{"model": "image captioner", "dataset": "rosettes with rotational symmetry", "train_examples": 97500, "image_size": 64, "crop_scale_min": 1, "horizontal_flip": true, "tokenizer": "word", "vocab_size": 28, "encoder_arch": "resnext", "encoder_norm": "batchnorm", "encoder_activation": "gelu", "encoder_depths": [3, 4, 5, 3], "encoder_kernel_size": 3, "encoder_stem": "single", "encoder_avg_pool_shortcut": false, "encoder_widths": [256, 384, 576, 864], "fusion": "cross_attention", "label_smoothing": 0.05, "decoder_width": 192, "decoder_layers": 7, "decoder_norm": "layernorm", "decoder_norm_position": "pre", "decoder_activation": "quick_gelu", "decoder_mlp_ratio": 2, "decoder_head_dim": 32, "decoder_fused_qkv": false, "decoder_bias": "none", "decoder_qk_norm": false, "decoder_parallel_block": false, "decoder_dropout": 0.05, "decoder_inner_norm": false, "decoder_positions": "learned", "decoder_cross_attention_every": 1, "decoder_tie_embeddings": false, "init": "trunc_normal_002", "residual_init": "none", "optimizer": "soap", "beta2": 0.99, "learning_rate": 0.0012, "beta1": 0.9, "shampoo_beta": 0.99, "eps": 1e-08, "precondition_frequency": 20, "max_precond_dim": 1536, "one_sided": true, "adamw_lr_other_params": 0.0013, "cautious_weight_decay": true, "max_steps": 2900, "batch_size": 64, "epochs": 1.9, "lr_schedule": "linear", "final_lr_fraction": 0.01, "warmup_steps": 80, "weight_decay": 0.4, "adamw_weight_decay_other_params": 0.05}
Rows from block 2 of the text decoder of a small image captioner, named by matrix and row number. Rows with one number belong to one neuron. Each number is 200 + 30 x the weight over its row's rms, rounded and kept within 0 to 999. All counts start at 0.
After each neuron's rows are labels from the 100 texts, of 14976, where the neuron reaches its highest value: "tokens" is the input token at the peak. Only what is clearly more common there than usual is listed. The data: rosettes with rotational symmetry. In brackets: how many of the 100, against the usual share in percent.
# fc1: MLP up (decoder.blocks.2.mlp.fc1.weight, 384x192), inputs 128-191
# fc2: MLP down (decoder.blocks.2.mlp.fc2.weight, 192x384, transposed), outputs 128-191

fc1.95,184,210,206,193,210,176,228,168,271,157,203,236,243,213,178,198,226,166,226,238,226,242,186,243,193,201,195,233,173,193,170,199,198,184,180,179,227,177,189,175,158,224,178,296,225,192,245,169,178,237,241,194,252,174,179,171,195,240,129,217,185,163,206,199
fc2.95,185,218,157,238,227,252,115,208,208,231,220,204,221,169,187,216,206,185,165,193,168,189,191,152,218,193,210,157,249,173,195,197,156,159,199,235,211,136,199,208,185,223,179,190,205,239,226,202,208,209,178,192,192,198,222,229,196,133,242,158,199,144,230,204
tokens: "fold" (26 vs 9.1)

fc1.143,198,166,198,213,160,181,194,211,118,212,250,195,204,184,200,199,169,134,222,167,224,242,219,174,219,209,239,258,181,213,227,249,170,210,193,161,146,207,236,232,214,208,192,227,216,167,190,192,184,192,227,181,105,216,180,193,228,195,176,202,211,209,198,214
fc2.143,221,257,191,156,229,220,208,232,192,156,191,205,227,226,230,229,199,269,250,216,204,191,212,236,171,225,195,213,156,154,162,192,171,221,220,231,185,216,178,176,224,220,150,154,179,236,184,180,164,191,203,276,243,198,145,164,147,230,196,222,194,203,223,170
tokens: "ten" (73 vs 1.1); "nine" (24 vs 1.2)

fc1.27,172,214,206,186,165,175,211,222,191,183,269,249,189,201,168,225,196,255,201,179,180,208,284,232,247,198,166,213,188,184,237,187,213,137,195,145,200,156,204,207,194,257,239,126,164,207,162,228,221,259,185,249,180,222,199,188,180,231,216,208,193,162,187,167
fc2.27,224,194,191,242,232,224,200,253,200,188,155,136,232,203,257,250,236,154,199,208,196,179,240,164,223,200,243,244,177,159,169,237,206,194,175,195,225,183,214,182,254,215,209,185,254,149,209,210,205,177,174,167,180,271,184,212,240,195,163,231,168,262,239,187
tokens: "pastel" (29 vs 1.3); "earthy" (25 vs 1.3); "vivid" (22 vs 1.3); "cool" (14 vs 1.3)

fc1.4,205,154,202,247,191,248,165,208,160,204,239,197,240,213,188,152,209,141,228,168,216,195,217,204,215,275,186,249,175,132,196,210,214,153,201,156,191,212,186,187,232,203,190,206,222,168,233,186,223,224,194,187,141,245,175,161,201,192,196,216,250,242,189,143
fc2.4,262,173,244,192,187,214,211,162,210,249,175,167,178,207,244,185,223,214,235,207,211,182,182,233,184,161,233,272,201,295,224,181,202,180,203,166,181,212,221,230,189,200,223,243,144,195,142,230,185,155,214,260,150,169,230,179,195,185,202,196,216,174,195,193
tokens: "fold" (100 vs 9.1)

fc1.213,217,240,182,221,217,239,217,211,185,216,214,178,200,244,199,253,222,201,197,199,192,217,182,164,198,129,179,216,237,195,161,237,223,212,194,231,242,201,169,195,179,169,207,162,167,169,182,161,189,218,184,161,206,181,178,182,197,228,252,192,208,193,166,223
fc2.213,207,166,230,185,180,168,184,191,198,231,180,210,231,205,161,217,220,231,174,224,220,232,171,150,248,191,203,200,165,209,156,261,221,221,198,150,242,227,193,221,196,174,158,154,224,118,200,247,142,219,197,153,238,197,170,206,174,249,191,169,211,238,158,151
tokens: "mirrored" (57 vs 4.6); "pinwheel" (43 vs 4.5)

fc1.246,183,205,228,150,192,197,203,190,211,184,184,273,236,219,223,143,213,192,212,181,168,194,210,127,171,150,173,209,201,207,230,196,215,229,236,194,201,189,212,186,173,175,199,200,202,235,160,201,183,227,188,176,126,178,163,203,199,208,228,225,158,238,197,189
fc2.246,152,156,204,242,185,180,177,230,212,183,184,191,230,236,155,197,200,180,145,224,222,170,216,209,218,189,204,206,228,194,152,244,221,200,233,155,215,255,254,231,202,195,184,236,218,176,214,201,212,183,220,162,238,271,218,174,241,224,126,240,194,205,204,187
tokens: "pinwheel" (63 vs 4.5); "mirrored" (37 vs 4.6)

fc1.224,183,194,155,203,172,228,165,244,193,200,150,206,242,204,193,212,176,147,199,160,235,183,191,237,204,194,205,247,183,255,281,201,195,119,194,255,189,202,171,205,217,252,153,171,164,207,168,150,209,174,202,205,149,218,158,222,233,181,188,187,234,206,137,223
fc2.224,182,197,170,176,232,198,207,161,211,169,169,174,179,190,226,170,169,221,291,221,186,208,253,210,238,265,175,236,209,169,238,173,201,183,231,245,219,203,232,223,201,181,194,226,180,209,209,176,175,160,202,254,153,222,170,219,207,235,207,216,198,231,168,185
tokens: "fold" (100 vs 9.1)

fc1.36,213,230,208,194,143,170,196,197,199,238,184,261,247,229,150,218,224,205,209,238,242,168,187,181,193,158,159,258,197,230,207,218,191,197,173,187,213,175,148,203,164,157,237,189,246,231,200,215,181,239,216,205,176,170,193,179,210,187,204,223,148,164,158,182
fc2.36,139,171,271,237,158,182,212,218,192,170,229,233,210,253,218,199,250,183,179,217,222,180,138,162,160,192,212,210,236,187,214,288,328,217,209,212,240,192,248,181,182,212,146,226,215,165,198,195,202,204,184,204,229,228,148,230,213,246,150,217,273,234,202,180
tokens: "pinwheel" (60 vs 4.5); "mirrored" (40 vs 4.6)

fc1.96,210,172,225,217,198,228,187,202,215,266,209,196,222,243,226,194,227,217,185,218,220,156,210,224,207,190,157,198,209,200,218,178,161,116,134,219,228,205,215,187,199,230,193,143,165,171,153,117,201,219,168,159,238,212,232,210,186,190,187,158,205,209,165,214
fc2.96,155,188,195,224,252,231,185,174,226,216,136,203,201,181,201,121,199,173,223,204,204,196,178,230,239,178,195,213,230,204,168,236,200,250,269,185,183,209,205,199,175,243,184,209,212,207,205,248,145,133,184,252,168,167,157,169,219,215,198,230,161,233,142,132
tokens: "rosette" (69 vs 9.1); "fold" (31 vs 9.1)

fc1.116,192,232,170,236,261,168,170,161,227,183,169,208,212,211,206,169,212,229,158,217,220,205,160,194,194,155,193,164,189,231,205,206,204,266,183,259,209,187,201,156,216,187,243,198,252,221,216,226,241,230,178,212,189,181,197,174,169,257,207,219,188,204,240,206
fc2.116,194,151,236,255,160,183,218,237,174,190,251,198,184,234,184,130,232,196,146,183,134,198,176,175,204,192,171,194,230,195,244,225,229,193,235,156,174,236,185,309,177,199,222,217,180,229,225,171,233,189,245,179,204,226,186,186,179,202,150,192,176,231,173,169
tokens: "-" (100 vs 9.1)

fc1.53,202,178,215,220,176,225,162,144,178,243,169,212,185,166,190,176,214,224,218,237,202,174,225,218,169,204,164,184,255,216,219,177,203,224,148,249,225,210,169,210,163,180,214,218,233,243,184,189,183,223,224,200,247,191,170,218,176,228,143,164,248,219,243,249
fc2.53,185,135,194,217,191,220,170,199,212,199,192,231,176,232,160,191,207,249,160,198,192,184,184,163,246,219,199,177,228,217,194,194,197,230,230,151,178,248,182,260,203,215,241,264,237,215,214,174,199,247,182,218,240,225,220,146,175,159,131,248,230,222,185,173
tokens: "-" (100 vs 9.1)

fc1.302,210,181,262,163,175,185,210,217,217,219,260,228,295,227,217,181,243,175,241,215,235,201,184,152,131,181,197,236,184,200,207,184,195,196,205,186,208,223,190,207,237,218,200,194,173,189,208,200,199,187,215,184,144,182,214,226,217,205,193,216,210,210,176,240
fc2.302,197,238,203,215,156,184,198,223,164,164,211,202,158,181,174,206,191,238,211,173,193,164,145,179,205,223,215,225,192,207,182,166,183,202,225,152,226,201,239,228,245,193,193,182,192,193,211,196,193,231,182,216,172,206,230,189,202,212,186,192,240,203,123,137
tokens: "colours" (100 vs 9.1)

fc1.287,211,206,212,226,148,229,182,204,192,154,242,234,194,212,178,207,213,209,214,232,188,201,210,250,232,183,224,189,191,221,189,207,183,149,274,154,210,242,160,192,185,285,227,186,239,185,232,173,203,199,194,256,145,224,197,224,198,172,203,199,187,234,193,159
fc2.287,209,216,194,228,197,170,228,211,182,226,217,182,188,187,231,219,205,193,220,219,233,172,198,232,184,175,217,232,193,245,157,218,185,209,187,192,210,155,216,204,225,196,184,181,180,218,142,207,282,174,182,200,298,229,175,209,213,186,207,233,231,178,227,222
tokens: "fold" (50 vs 9.1); "pastel" (13 vs 1.3); "cool" (10 vs 1.3)

fc1.188,98,164,200,140,150,214,165,202,194,244,185,207,219,205,176,226,191,178,255,181,204,149,212,200,212,167,209,218,209,177,220,194,134,145,170,221,248,215,200,160,223,235,195,205,210,170,239,194,208,168,190,238,176,223,146,222,245,226,177,162,225,193,140,175
fc2.188,216,205,155,137,256,193,222,217,193,201,192,196,191,201,231,146,216,213,261,204,209,215,199,207,219,217,143,207,209,203,231,218,240,217,236,251,185,230,215,225,205,187,176,187,194,236,219,219,242,136,234,291,153,194,220,192,187,233,178,204,208,188,183,155
tokens: "fold" (100 vs 9.1)

fc1.209,177,177,217,187,172,218,235,236,250,192,217,230,185,193,227,211,234,163,194,199,162,268,203,208,197,163,137,237,198,190,209,247,240,200,202,229,186,154,212,226,141,182,206,149,227,219,203,251,168,207,192,219,173,172,185,192,161,274,231,177,192,255,165,161
fc2.209,198,179,238,184,192,181,212,263,224,144,204,151,174,178,204,184,234,224,176,224,150,200,214,157,258,184,196,191,214,206,188,262,227,273,174,139,176,214,250,225,183,202,211,180,216,197,204,231,187,182,209,156,212,273,216,225,224,246,227,220,180,205,105,192
tokens: "pastel" (36 vs 1.3); "dark" (30 vs 1.3); "vivid" (14 vs 1.3); "grey" (7 vs 1.3)

fc1.98,185,192,211,176,283,182,198,142,144,203,212,216,207,202,225,193,192,222,170,267,186,267,156,203,169,195,181,209,267,222,239,208,184,216,218,192,192,243,180,220,226,173,197,221,199,165,210,191,182,186,168,210,208,156,179,207,187,177,278,189,167,177,192,246
fc2.98,262,225,235,151,218,187,187,266,171,169,145,174,179,238,208,200,223,192,142,238,208,226,217,133,218,243,206,188,179,171,216,177,164,247,192,166,161,223,198,185,230,214,173,203,220,207,185,220,151,257,261,212,269,137,201,221,169,228,217,220,204,226,210,183
tokens: "five" (77 vs 1.1); "four" (14 vs 1.1); "six" (7 vs 1.2)

fc1.311,226,217,211,233,197,205,181,151,230,218,187,203,176,217,218,146,200,152,215,247,231,188,239,197,197,176,233,198,239,165,214,216,246,169,202,212,163,234,266,186,192,223,253,215,145,151,166,211,188,196,188,171,187,252,268,191,219,222,207,201,185,215,205,217
fc2.311,208,207,176,222,199,198,241,264,201,197,248,180,188,180,182,244,198,192,210,198,162,180,192,172,223,196,227,233,155,193,161,184,178,245,193,116,184,197,179,177,198,226,138,168,207,204,228,247,224,174,217,204,182,203,181,189,171,226,178,172,164,203,145,167
tokens: "<end>" (23 vs 9.1); "fold" (20 vs 9.1); "vivid" (17 vs 1.3); "cool" (10 vs 1.3)

fc1.30,222,203,165,174,204,235,210,227,165,158,191,216,238,141,183,209,181,262,229,232,170,182,219,197,166,248,180,179,188,173,181,179,199,216,241,153,176,176,141,184,248,163,250,177,203,192,194,168,219,205,161,216,183,214,178,237,182,196,218,200,204,221,158,147
fc2.30,230,249,234,174,213,183,179,194,202,205,162,135,249,211,198,235,285,178,172,226,239,168,183,176,228,210,212,216,174,214,180,203,211,209,190,196,258,218,205,243,246,240,208,197,185,190,167,241,207,209,199,247,209,173,229,210,179,228,152,205,237,200,192,218
tokens: "colours" (90 vs 9.1)

fc1.186,246,179,205,163,218,145,188,203,242,129,261,216,221,211,157,221,219,229,218,199,183,246,194,197,200,221,206,185,235,231,197,218,168,191,180,194,209,221,186,167,201,232,187,237,214,231,179,183,174,248,212,218,244,166,248,222,168,256,193,181,179,211,208,213
fc2.186,155,213,187,235,218,249,166,241,191,179,218,191,180,216,182,164,219,192,165,211,180,228,197,172,224,140,156,223,209,174,242,236,190,200,174,222,166,225,166,204,191,215,287,154,207,217,223,196,268,201,194,256,150,219,158,204,241,166,192,200,192,169,211,231
tokens: "pastel" (29 vs 1.3); "earthy" (21 vs 1.3); "vivid" (21 vs 1.3); "grey" (8 vs 1.3)

fc1.180,187,206,223,182,233,212,241,166,164,196,238,154,205,143,199,227,187,191,179,213,178,166,225,191,242,221,214,193,244,230,189,210,125,162,231,124,186,235,196,194,150,194,222,250,153,222,159,219,189,224,180,225,170,212,245,173,216,194,164,248,193,215,219,185
fc2.180,162,181,211,217,199,207,186,184,193,234,186,166,218,213,232,169,237,213,210,206,168,215,215,177,173,212,208,241,180,205,180,132,208,200,158,186,199,138,198,263,174,252,179,180,256,193,252,175,202,241,175,148,239,214,172,168,177,190,181,228,229,142,138,190
tokens: "<end>" (88 vs 9.1)

fc1.363,168,148,229,216,169,189,194,203,201,251,174,198,201,225,206,158,196,192,196,202,181,198,239,229,221,158,220,243,214,235,183,144,221,216,254,189,241,211,157,202,224,262,118,241,193,253,169,211,160,196,192,190,195,207,211,180,239,175,181,202,190,217,174,179
fc2.363,200,187,185,200,220,198,214,184,192,160,226,173,173,179,245,215,201,166,250,251,188,202,200,184,221,203,225,225,187,218,207,248,190,214,201,205,138,180,229,179,171,196,189,163,229,160,235,186,216,210,191,206,219,133,178,189,196,198,218,244,169,173,221,199
tokens: "fold" (65 vs 9.1); "a" (23 vs 8)

fc1.189,226,172,172,204,200,192,243,246,240,204,203,231,199,189,188,223,217,208,193,174,199,230,198,168,209,180,163,248,232,210,178,275,229,222,149,138,218,182,216,215,195,163,179,161,201,207,162,233,152,164,181,203,192,238,193,200,180,260,194,182,131,188,141,176
fc2.189,239,191,218,175,194,178,235,227,182,203,195,182,182,199,181,248,219,198,182,204,178,204,175,166,237,161,183,223,218,165,191,238,290,260,194,102,193,263,198,205,166,195,188,160,227,174,199,270,175,234,201,177,193,193,184,181,198,262,152,222,198,214,131,166
tokens: "pinwheel" (59 vs 4.5); "mirrored" (41 vs 4.6)

fc1.345,203,219,181,274,194,249,205,228,168,182,259,222,160,182,205,209,147,190,185,186,205,158,218,206,167,173,178,240,183,220,166,211,193,150,214,202,259,182,248,232,207,208,104,180,201,160,203,179,124,224,204,226,215,200,168,190,213,167,206,176,213,238,186,154
fc2.345,179,170,199,110,172,225,165,209,177,229,200,202,212,192,227,176,235,203,270,217,174,231,158,193,227,234,161,194,178,174,241,207,244,302,243,209,213,236,221,215,174,170,217,209,174,205,141,165,186,152,202,237,200,234,178,203,216,197,220,185,193,174,177,195
tokens: "mirrored" (59 vs 4.6); "pinwheel" (41 vs 4.5)

fc1.235,171,215,180,209,185,151,183,221,229,166,218,208,207,199,159,200,225,199,208,174,141,167,216,234,181,201,222,211,215,197,172,260,181,253,215,223,260,194,262,210,151,191,229,214,207,198,179,213,185,258,211,211,186,174,255,228,203,208,197,192,199,162,237,233
fc2.235,188,216,220,215,247,230,212,233,178,201,195,257,229,194,225,180,173,209,178,200,206,232,185,193,203,149,208,204,187,157,178,160,175,184,175,237,159,206,173,125,217,202,243,147,151,220,245,179,216,109,158,237,161,188,216,201,204,223,211,214,180,227,176,204
tokens: "fold" (100 vs 9.1)

fc1.247,219,168,222,153,174,174,187,194,286,198,228,256,194,200,246,170,191,214,169,229,186,201,175,180,190,155,161,277,224,251,205,167,189,208,237,219,162,196,168,230,201,164,192,144,259,206,214,263,183,244,208,192,242,188,247,209,237,235,170,198,198,216,203,204
fc2.247,181,237,229,225,196,179,196,264,163,159,201,211,144,229,226,233,268,237,273,176,210,214,199,181,195,172,236,170,173,179,234,242,223,236,209,138,198,270,219,182,196,270,207,248,174,173,204,202,222,214,280,218,189,229,166,208,225,220,213,209,196,176,122,186
tokens: "ten" (61 vs 1.1); "an" (36 vs 1.1)

fc1.333,238,191,200,199,210,146,217,183,186,167,207,238,270,198,182,215,194,190,141,247,185,234,288,195,213,162,213,195,238,220,241,173,201,212,200,218,143,213,163,136,262,247,235,223,172,226,248,153,213,159,144,226,141,164,203,195,196,185,212,185,206,212,184,230
fc2.333,183,222,237,154,267,214,232,186,216,170,174,176,191,202,244,165,189,234,224,203,228,217,187,159,170,259,238,220,176,218,223,207,180,215,177,184,205,167,210,233,208,182,164,201,249,169,204,238,155,204,247,192,227,177,191,186,170,193,202,263,219,201,212,177
tokens: "five" (74 vs 1.1); "six" (26 vs 1.2)

fc1.166,220,185,224,176,245,199,202,187,216,218,168,247,244,179,209,183,195,184,173,247,214,149,174,200,197,166,167,148,239,276,244,195,245,208,137,188,215,183,222,208,201,235,207,209,269,204,235,217,239,239,231,220,187,201,237,163,189,198,167,228,195,271,180,226
fc2.166,195,173,238,211,211,170,169,227,181,209,226,204,174,274,188,163,229,201,185,246,208,193,159,162,203,238,183,95,187,199,191,202,180,205,255,211,194,211,210,265,163,216,219,250,207,240,225,171,238,207,208,190,259,200,151,172,218,212,114,257,236,182,257,208
tokens: "-" (100 vs 9.1)

fc1.167,210,191,203,162,302,187,222,187,169,188,175,197,214,222,251,168,135,213,147,231,209,258,200,182,156,177,213,236,227,210,235,196,165,224,243,203,142,214,147,229,241,182,220,211,206,206,224,198,152,185,138,211,216,146,207,202,185,197,224,175,225,190,194,231
fc2.167,195,217,220,130,202,203,184,179,165,138,183,154,192,217,238,183,191,206,151,252,196,208,200,178,206,224,168,202,198,180,196,181,173,271,212,173,175,177,217,160,208,217,157,214,230,194,216,203,149,173,242,236,223,143,187,148,182,201,225,222,178,175,145,172
tokens: "five" (73 vs 1.1); "six" (24 vs 1.2)

fc1.376,218,186,203,211,249,182,222,131,239,218,129,232,139,215,229,132,187,226,187,209,198,186,216,269,190,161,205,185,196,206,212,179,212,219,245,214,186,225,169,230,217,230,235,210,239,207,198,189,203,254,256,153,204,190,208,185,160,173,163,161,193,230,213,182
fc2.376,193,183,178,226,223,224,212,224,228,261,213,204,175,224,182,228,223,204,189,202,208,177,160,131,211,245,152,194,168,167,189,186,174,198,185,172,187,275,158,187,254,185,251,238,232,181,155,190,245,189,184,236,208,221,177,208,216,205,177,252,194,188,199,170
tokens: "-" (100 vs 9.1)

fc1.317,224,254,187,221,177,196,193,204,256,172,194,194,228,251,181,249,202,158,179,196,143,187,190,157,203,253,209,192,188,204,225,210,233,190,149,196,193,246,145,177,192,205,173,175,148,196,235,226,210,161,203,185,200,254,212,163,182,249,216,210,237,146,206,205
fc2.317,222,191,213,201,204,152,166,232,202,259,264,237,191,150,172,215,189,222,175,206,218,220,150,211,202,190,187,194,195,215,127,243,220,197,214,131,197,175,228,212,230,185,159,176,263,209,163,230,187,218,134,156,195,221,193,233,188,202,208,169,170,164,174,147
tokens: "mirrored" (78 vs 4.6); "pinwheel" (22 vs 4.5)

fc1.193,208,198,192,235,194,212,191,201,220,193,177,290,198,243,185,222,180,145,215,200,204,178,179,137,183,155,156,194,184,220,197,254,228,183,161,205,237,199,181,164,163,127,159,212,217,208,185,206,161,210,202,184,187,186,180,229,178,210,222,194,171,204,162,238
fc2.193,152,195,243,128,175,223,191,235,205,163,199,202,184,225,210,167,205,239,195,232,212,163,200,163,244,201,162,194,197,139,158,288,287,220,179,140,183,212,200,215,147,182,157,228,247,176,205,194,132,217,233,186,188,173,189,176,169,222,192,181,221,186,155,188
tokens: "pinwheel" (90 vs 4.5); "mirrored" (10 vs 4.6)

fc1.232,223,204,157,201,203,236,206,172,206,163,234,167,205,240,102,196,160,193,185,218,174,202,187,161,225,215,227,211,238,229,161,237,234,233,192,211,189,181,194,137,156,210,166,220,161,187,204,243,201,197,213,162,191,195,283,175,176,231,218,208,180,159,212,164
fc2.232,253,176,215,150,178,180,177,207,213,272,225,220,177,169,224,176,228,246,181,165,187,232,179,246,199,137,214,214,197,208,139,245,250,200,128,120,168,206,192,246,155,192,148,159,279,187,201,223,185,217,175,193,229,153,154,246,155,177,186,148,251,194,227,246
tokens: "mirrored" (69 vs 4.6); "pinwheel" (31 vs 4.5)

fc1.179,191,233,209,202,204,232,196,208,144,188,210,155,214,168,168,231,210,233,190,129,176,185,224,201,221,187,172,207,216,249,217,141,189,202,177,230,204,158,212,191,239,235,215,143,133,143,200,176,156,173,131,225,177,180,165,215,206,240,205,201,192,146,192,199
fc2.179,239,181,195,130,277,172,222,149,208,220,155,211,186,225,233,200,198,167,190,198,232,180,209,181,156,237,197,205,180,155,183,176,146,186,233,199,191,210,177,228,183,214,180,231,227,191,173,238,186,180,225,263,197,169,191,185,177,174,227,198,162,269,129,186
tokens: "<end>" (95 vs 9.1)

fc1.121,221,261,226,182,225,159,223,164,212,183,170,182,288,158,165,185,200,223,199,183,204,220,136,194,160,260,190,181,202,252,186,209,241,239,188,219,232,185,161,187,264,166,272,194,248,253,240,215,169,200,179,228,227,170,202,221,200,179,193,194,196,163,198,221
fc2.121,151,213,212,163,208,175,194,241,173,198,217,185,167,221,209,185,199,223,160,204,240,173,217,165,171,222,202,234,224,183,247,216,163,165,203,117,203,230,180,209,184,215,198,211,185,141,194,207,236,183,259,196,216,158,276,194,182,203,186,198,223,210,201,188
tokens: "colours" (100 vs 9.1)

fc1.72,215,231,249,200,199,211,268,225,177,201,168,140,167,230,211,222,217,212,232,273,207,234,202,269,183,203,227,198,259,164,185,171,199,198,256,205,224,189,292,220,239,181,225,251,179,237,198,177,206,190,203,234,148,237,165,224,177,228,218,182,163,199,225,181
fc2.72,224,224,151,173,238,216,187,230,194,186,215,193,225,167,193,248,184,165,198,173,186,132,261,164,209,237,202,225,205,168,195,183,146,186,167,199,187,201,216,195,200,178,201,135,225,197,189,248,226,206,220,135,214,145,257,218,201,200,240,197,204,227,204,206
tokens: "five" (51 vs 1.1); "six" (23 vs 1.2); "eight" (10 vs 1.1); "three" (8 vs 1.1)

fc1.68,187,167,208,173,242,226,221,211,227,231,201,225,182,218,246,230,202,210,206,209,150,156,199,189,191,167,171,276,248,201,190,276,173,208,165,193,157,186,190,227,204,160,190,138,193,242,156,216,143,173,192,212,172,255,202,212,203,266,202,178,167,190,156,195
fc2.68,220,192,211,162,149,162,228,267,168,166,223,173,184,186,190,198,211,188,209,203,165,243,221,157,259,222,202,198,213,182,189,243,272,241,182,140,187,210,238,216,141,206,226,166,223,177,196,249,165,211,190,208,214,226,185,195,222,244,182,236,221,211,43,152
tokens: "pastel" (59 vs 1.3); "grey" (28 vs 1.3); "dark" (9 vs 1.3)

fc1.133,240,165,220,124,271,187,221,174,163,182,190,183,234,217,233,174,185,210,174,248,183,232,229,190,181,186,211,180,258,200,196,218,175,251,232,221,143,211,181,181,220,219,208,242,208,210,185,149,181,171,158,228,198,176,210,208,181,198,247,209,223,190,211,207
fc2.133,193,249,206,163,219,195,179,194,179,147,242,196,202,227,227,162,203,184,158,237,214,227,181,171,225,219,188,201,210,167,205,212,187,210,213,167,180,191,238,180,197,213,198,260,200,199,211,198,156,212,228,214,252,125,220,190,197,210,216,223,180,194,153,194
tokens: "five" (55 vs 1.1); "six" (43 vs 1.2)

fc1.165,172,177,241,196,170,205,210,186,159,198,200,264,185,173,267,289,176,224,200,227,187,304,234,225,180,151,167,200,242,177,233,149,196,192,186,181,189,154,164,212,190,246,238,172,182,213,146,192,187,174,162,185,139,175,155,182,225,223,215,220,174,201,193,172
fc2.165,252,196,199,203,210,150,238,211,255,234,172,168,186,231,246,157,204,202,152,196,202,137,170,210,215,204,195,122,199,229,237,202,186,178,188,148,172,219,203,155,188,182,177,247,247,204,199,233,195,250,222,215,221,226,174,216,175,177,177,200,233,213,204,210
tokens: "ten" (44 vs 1.1); "eight" (23 vs 1.1); "seven" (17 vs 1.2)

fc1.64,217,193,196,188,186,220,218,212,151,186,201,188,256,212,193,197,185,168,203,177,161,188,216,211,173,194,206,218,192,272,169,198,166,149,144,178,258,231,207,169,198,196,180,177,193,216,171,218,159,221,185,148,201,205,126,263,215,161,169,184,226,140,185,193
fc2.64,215,252,196,151,207,204,218,236,243,220,144,214,225,216,219,168,192,197,213,180,250,192,200,173,207,204,165,238,180,182,214,186,210,261,285,176,198,219,162,229,185,201,200,165,170,228,210,197,160,166,153,226,185,204,219,184,235,220,177,207,184,181,162,203
tokens: "<end>" (92 vs 9.1)

fc1.217,207,218,176,164,284,146,223,206,170,175,211,152,203,222,240,223,169,202,150,206,212,243,184,212,199,164,208,211,217,258,189,209,182,271,269,190,167,202,172,208,200,188,216,257,211,209,218,208,199,157,204,222,183,152,172,184,228,169,226,196,209,206,179,251
fc2.217,221,195,225,155,182,188,191,191,203,185,196,206,204,234,249,205,230,170,141,239,192,267,223,157,190,241,179,166,220,179,207,176,151,207,180,195,172,179,231,161,208,224,166,203,194,182,227,192,168,209,215,216,290,171,190,217,181,227,206,192,180,193,203,154
tokens: "five" (53 vs 1.1); "six" (41 vs 1.2)

fc1.42,214,210,210,179,225,185,182,193,231,168,160,196,159,181,213,187,233,240,165,215,217,198,177,188,192,175,177,178,228,243,191,190,265,265,197,213,189,210,202,239,178,200,200,205,235,212,225,198,256,249,242,158,244,222,201,198,163,215,196,209,203,224,238,231
fc2.42,229,161,176,222,165,216,168,187,196,220,184,202,169,209,184,178,184,199,160,188,160,216,212,166,257,204,199,152,239,177,212,202,167,162,234,221,180,217,203,212,228,243,273,244,236,202,136,177,217,242,174,198,208,242,180,173,191,169,193,223,217,201,251,164
tokens: "-" (100 vs 9.1)

fc1.370,229,241,163,197,164,195,177,177,208,219,178,261,214,170,191,219,229,259,228,223,195,180,116,187,183,266,187,192,230,216,192,196,149,211,196,186,220,217,193,182,188,161,179,197,179,238,246,209,219,208,206,232,243,169,249,242,159,200,195,114,220,192,181,221
fc2.370,217,197,193,220,187,162,147,226,192,215,225,190,131,206,192,168,192,213,181,199,222,222,252,134,169,218,204,154,163,233,193,211,223,206,164,161,169,232,175,234,221,240,225,191,175,215,170,197,249,266,250,169,211,198,215,181,151,184,159,187,213,235,195,172
tokens: "colours" (100 vs 9.1)

fc1.89,200,189,202,213,130,161,244,241,222,221,228,183,175,186,214,247,213,233,252,165,232,239,168,220,208,211,204,217,191,191,213,213,188,212,195,160,184,195,190,212,129,236,193,200,232,183,165,244,170,200,189,225,202,212,196,202,214,237,241,199,174,226,174,170
fc2.89,175,206,186,197,246,204,214,280,181,171,230,173,247,171,207,196,202,191,197,201,162,191,220,185,195,185,121,216,186,194,235,187,205,230,184,245,208,183,213,210,188,181,223,180,180,222,248,205,215,193,222,153,162,267,215,178,221,213,175,182,212,248,199,180
tokens: "pastel" (37 vs 1.3); "cool" (26 vs 1.3); "earthy" (15 vs 1.3); "grey" (10 vs 1.3)

fc1.41,177,278,188,183,166,202,184,185,169,177,219,206,210,243,191,197,209,153,187,218,145,179,223,216,205,204,211,151,168,204,221,195,208,200,193,155,197,143,233,211,188,202,202,152,130,193,193,163,196,225,214,188,205,177,175,178,246,242,189,238,181,226,213,185
fc2.41,214,217,233,217,217,172,197,202,223,217,185,199,229,238,238,215,253,230,181,215,209,216,183,196,231,199,277,199,248,178,146,231,140,232,205,186,208,162,202,185,237,221,175,172,197,236,219,226,221,224,180,243,192,185,202,252,211,208,204,203,174,154,211,208
tokens: "rosette" (54 vs 9.1); "<end>" (22 vs 9.1); "-" (19 vs 9.1)